config.toml
n_mels = 40
encoder_activation = "relu"
encoder_depths = [9]
encoder_widths = [128]
fusion = "prefix"
decoder_bias = "none"
decoder_prefix_bidirectional = false
decoder_connector = "linear"
init = "trunc_normal_002"
cautious_weight_decay = true
batch_size = 128
epochs = 41.3
weight_decay = 0.01
Rows from block 4 of the audio encoder of a small encoder-decoder audio transcriber, named by matrix and row number. Each number is 128 + 32 x the weight over its row's rms, rounded and kept within 0 to 255. All counts start at 0.
After each channel's rows are labels from the 100 clips, of 14976, where the channel reaches its highest value: "peak on" is the class under the peak. Only what is clearly more common there than usual is listed. The data: babble in 24 made-up languages, each with its own sounds, syllables and stress or tones, from a formant synthesiser. In brackets: how many of the 100.
# c30: last pointwise conv (encoder.blocks.4.c3.0.weight, 128x128x1), inputs 0-63

c30.40 [128 232  15 128 215 128 161 128 128 128 217  67 128  75 128 128 128 128 190 191 222 128 128 128 107 128 128 128 128 128 229 128 128 128  31 128 128 128 128 128 128 128 128 128 128 128  63 128 128 128 128 128 161 128  71 128 128 128 128 128 128  61 128 121]
peak on: /ʒ/ (51)

c30.30 [128 128 203 128 128 166  95 184 209  45 165 158 231 128 128 128 128 186 128 255  84 128 128 146 128  55 128 128 128  78 128 128 177 128  50 128 181  86 128 128 128 128  72 128 128 128 128 128 128 128 132 128 128 128 128 104 128  94  53 128 128 128 128  91]
peak on: /ɔ̃/ (41); /o/ (33)

c30.121 [128  46 128 128 128  67 128 128 128 236 128  69 128 128 128 128 128 195  72 146  94 128   0 128 128 128 207  30 163  96 128 128 128 128 128  90 128  78 117  68 128 128 128 128 128 128 128 128 128 128 217 158 128 128 183  90  81 128 128 128 128  83 128  83]
peak on: /ɔ̃/ (38)

c30.59 [128 120 174 228 128  83 141 128 128 128 128 128 128  74 128 128 128  95 128 128 193 128 128 128  82 146 198 206 128 128 128 128 128 128 128 128 128 128 128 128 128 128 214 128 128 128 128 128 128 173 158  78 128 128 105 128 128 128 128 128 128 128 128 160]
peak on: /k/ (25)

c30.55 [128 128 130 128 105 229 128  79 118  80  81 128 233 128 160 128 194 128 128 128 128  46 128 128 128 128  88 128 128 202 128 128 175 128 128 128 128 128 128 128 132 128 128 128 128 128 128 128  91 128 197 128 128 128 128 128 128 128  66 218 128 128 205 165]
peak on: /ʃ/ (34); /tʃ/ (33)

c30.68 [128  51 122 169  93 128  64 128 128 128 128 166 128  49 128 128 128 128 128 160 128 128 128 128 128 128 128 128 128 198 128 128 128 172 128 128  37 128 128 128 128 196 207 143 128 128 184 128 128 128 220 128 128 128 128 128 128 128 128 128 128  99 128  41]
peak on: /ə/ (25)

c30.29 [128 128 128 128 128 128  64 128 128 246  84 128 100 128 128 128 128  92 128 128 128   0 205 128 196  67 128  96 128 151 128 128 128  73 128 128 128 109  39  66 128 128 176 186 128 128  89 128 128 128 128 191 128 128 128 128 128  76 128 128  49 210 128 128]
peak on: /y/ (58)

c30.86 [128 128 106 128 128 128  97 128 128 128  81 128 128 128 128 128 128 128 128 128 128 128 128 128 128 128 128 128  92 128 128 128 187 128 128 166 164  91 214 128 128 128 128  73 128 128 128 169 128 128 128 128 128 128  60 128 128 128 128 128 128 128 128 128]
peak on: /aʊ/ (66)

c30.18 [ 63 172 128 128 128 128 128 128 128 225  98  29  98 128 128  58  99 211 128  60  10 128 128 190 128 186 128  72 128 128 128 128 128 128 128 128  71 128 128 128 204 128 128 128 128 128 128 161  66 128 128 128 128 128 100 128 128 170 189 111 128 128  93 128]
peak on: /ɑ/ (57)

c30.14 [128  73 128 128 128 128 128 128 131  68 128 128 128 128  82 128 128 128  81 128 128 128 250 128 128 128  40 128 202  60 128 198  60 172 128 128 128  63 128 128 128 128 128 128 128 128 128 128  85 128 128 128 189 189 128 128 128 128 128 128 128 128  51 128]
peak on: /e/ (38)

c30.9 [128 155  79 219 128 135 199 128  74 128  73  95 128 128 128 128 128  83  57 135 128 128 128 128 128 175 128 221 128  78 103 171 128 128  85 128  86 128 128 128 128  73  68 112 128 128 181 128  56 128 116 128  64 128 178 128 128 128  62 128 174 128  48 128]
peak on: /ɑ/ (25)

c30.74 [128 128 128 239 128 128 128 137 128 161 128 128 128 153 128 128 128 128 128 128  84 128 128  25  91 128 128  75 128 104 128 128 128  86  73  97  57 173 128  99 128 128 128 102 128 128 128 128 128 128 128 128 156 128 128 200  69 128 143  70 128 128 128 128]
peak on: silence (100)

c30.61 [128 128 128 214 128 128 205 128 128 128 128 128 128 128 128 128 128 128 128 128 128 128 128 128 128 128 128 128 128 128 128 128 128   0 128 128 128 128 128 128 128 128 128 128 128 128 128 128 128 128 128 128  89 128 200 128 128 128 128 128  47 128 255  76]
peak on: silence (85)

c30.23 [ 95 128 128 128 128 169 158 128  98 171 105 128  73 205 181  32 128 160 128  68  83 189 128 198 128  61 128 128 128 100 128 128 128 128 128  98 128 128  67 160 128 128 128 128 128 128 128 128 128  99 128 128 128 128 128 128 210 128 196 219 128 128  98 128]
peak on: /ɑ/ (29); /ɑ̃/ (27)

c30.127 [ 85 128 128 177 160 128 128 128 128 156 183 128  78 128  35 128 174  84 146  21 128 254 128  79 152 128 128 186 155  63  44 128 128 128 128 128 128  71 128 128 128 102 149 128 128  61 128 128 128 128 128 128 198 128 128 177 128  98 128 191 128 181 128 178]
peak on: /æ/ (36); /ə/ (25)

c30.87 [128 128  93 128 237 128 128 193 128 128 128 128 159 128 128 128  78 128 128 128 128  98  75 128 128 128 128 224 128 128 128 128 128 193 170 128 128 128 128 157 128 208 128 180 128 128 128 128 176  81 128 128 128 128 128 128 128 128 128 128 128 128 128 192]
peak on: /ɹ/ (41); /ɔɪ/ (28)

c30.116 [128 128 128 128 128 128 128 128  51 128 128 128 128 128 128 128 128 116 233 191 113 185 128   0 128  88 122 128 128 105 155 249 128 128 128  53 193  89 128 128 165 128 128 128 128 128 128 128 128 128 128 128 128 128 128  84  40  93 117 176  76 128 183 128]
peak on: /ɹ/ (63)

c30.34 [197 128 128 107 184  61  40  69 145  24 232 128  19 187 128 128 128 128 128  98 180 128 177 161 182 173 128 128 128 128 102  60 128 128 163 128 130 191 128 128 128 128 128 128 128 128  28 128 128 141 128 128 128  75 128 128 128 128 128 128 128 128 128 128]
peak on: /dʒ/ (27)

c30.84 [128 178 128  70 168  29 128 157 128 128 128 128 101 235  75 128 128 128 128 128 128  70 128  77  81  83 187 164 128  76 128 214  87 128 128 128 128 187  89  87 128 128 128 164 128 128 128 128 128 128 128 128  75 128 128 128 179 128 128  96 128  82  37 207]
peak on: /ɹ/ (36)

c30.90 [128 128 200  65 210 128 173  82 128 128 192 185  52 128 174 223 128 175 128  92 128 128  96 128  85  21 128 128  99 102 179  84 128 128  89 128 128 128 128 128 128  96 156 128 128 128 128 128 128 197 128 128  58 128 128 128 176 128 128 197  88 128 128  65]
peak on: /t/ (29)

c30.100 [223  84  36 128 186 128 128 128 128 128 128 251 128  79 128 128  68 128 128   9 128 157  12 255 189 166 128 128 128 128  77 128 128 128 128 128 128 128 128 128 128 128 128 128 128  99 128 128 102 128 128 128 128 128 128 128 128  81 128 128 128  72 128 128]
peak on: /aɪ/ (34); /a/ (32)

c30.60 [128 128  48 128 170 128 158 128 128 128  67 128 188 128 195 207 201 128 113 128 128 196 206  89 128 128 191 128 128 128 235 128 128 128 128 128  59 106  48 128  91 128 128 128 128 128 128 128 109 128 153 128 166 128 128 128 128  83 128 128 128 181 128 128]
peak on: /ɛ/ (37)

c30.88 [128 155 128  80 128 128 167 128 128 128 128 140 128 223 140 128 188 228 128 194 239 128 180  81 128 100 128 128 128 203 202  68 162 128 128 190 178 128 128 167 128 128  71 128 128 128  54 128 128 128 128 128  54 128 128 128 128 128 128 128 128 128  93 182]
peak on: /ts/ (85)

c30.93 [128 128 128 128 128 128  61 128 128 128 175  31  68 128 175  67 217  85 128 128 128 209 176  46 128 128 165 128 128 177 128 198 128 128 128 128 128 128 128 128 128 128 128 128 128 128 128 128 128  56 128 102 152 222 128 128 128 128 128  84 180 128 128 128]
peak on: /ɛ/ (53)

c30.11 [  9 128 128 128 128 128 169 193 128 128  84 128 195 128 128 128  56 152 128 128  88  78 188  75 128 128  78 202 128  79  39 128  73 128 128 128 128 128 128 128 128 155 181 128 166 128 128  71 128 128 128 128 128 128 128 128 128 128 128 128  35 128 128 128]
peak on: silence (68)

c30.76 [128 128 228 128 128 128  81 128  86 128 128 128  59 128 128 162 128 128  74 128 128 128 128 101 128  67 128 128 128  93 128 128 165 128 128  60 128 128 128 128 213 148 128 169 128 128 128 128 128  86 180 128  76 128 128 128 128  96 166 128 128 128 243 128]
peak on: /z/ (25)

c30.97 [ 41  77 170 128 213  52 202 158  65 128 170  41  87 128  92 170  29 128 191  93 128 128 145 128 128 124 128  54 128 222  89 154 128  98 128 170 128 121 128 128 128 128 128 128 128 186 128 128 128 103 128  79 128 128 128 128 128 128 128 128 128 128 128 128]
peak on: /ɹ/ (58)

c30.71 [128 128  87 128 128 128 128 128 128 201 179 128  21 128 128 128 128 128 128 161 238  88 128 168 128 128 177  81 128  84 128 128 128  69 128 128 128 128 176 128 128  80 128 128 100  50 128 128 128  97 128 128 128 128 224 128  88 187  48 128 199 128 148 187]
peak on: /ts/ (38); /s/ (37)

c30.81 [128 128  50  30 115  78 128 228 128 124  28 128 128 245 128 128 128 128 128 128  86  70 128 128  76 159 160 128 128 128  76 128  44 128 128 179 128 100 128 128 128 128 107 159 161 128 128 128 128 128 128 128 128 128 128 181 128 128 180 128  74 128 128 128]
peak on: silence (100)

c30.33 [151 242  88 128 153 128 175 128 128 128  30 128 128 128 128 128 128 128 159 128 255 128 128 128 128 128 148 128 180  61  84 128 128 128 128 128 128 128  92 128  81 180 128  54 128 128 128 128 128 128 128  94 128 128 128 128  75 128 128 128 128 128 201 128]
peak on: /ts/ (46); /s/ (27)

c30.124 [128 128 128 128 222  51  74 196 128 128 205 128 128  46 128 128 128  75 182 128 255 128 128  69 189  79 128  43 128 128 163 205 128 128 128 128 128 178 128 128 128 128 128 128 128 128 128  91  43 128 128 128 128 128 128 128 128 128 128 128 128 128 128 115]
peak on: /ɹ/ (31); /z/ (28)

c30.48 [ 91 128  65 181 128 183 128 128 128  71 121 128 162 128 128 128 128 128 217 128 128  41  93 128 128 231 128  62 128 128 100 103 177 128 128 128 195 128 128 128 128 128 128  84 128 128 169 128 128 128 128  79 128  96 137 128 128 128 128 128 128 128 128 128]
peak on: /aɪ/ (28)

c30.44 [128 128 128 177 128 128 128 128 128 128 170 128 160 128 128 128 128  60  69 128 186  99 128 179 128 128 128 128 128 128 128 128 128 128 128 128 128 128  60 128 128 128 128 128 128 128 246 202  50 128 128 128 128 128 128 128 128 128 128 165 128 128 128 128]
peak on: /ə/ (26)

c30.75 [128 128 106 198 178 128 128 128 128 128  74 128 128 128 128 168 128 128 248 109 128 128 106 128 128 219 128 128 128 128 128 128 128 128 128 128 128 128 128 128 128 128 128  76 128 128 128 128 128 128 128  42 128 128 128 128 128 159  19 128 198  74 128 128]
peak on: /aɪ/ (53)

c30.82 [157 168 128  13 219 178 128 128 202 128  64 128 160 184 218 128  88 128 128 194  96  78 128 128  65 128 128 128 128  82 128 128 128 128 128 128 128 128 173 128 128 128  74 128  51 128 128 128 128 128 128  72 128  67 128 128  58 128 128 204 128 128 128 128]
peak on: /tʃ/ (32)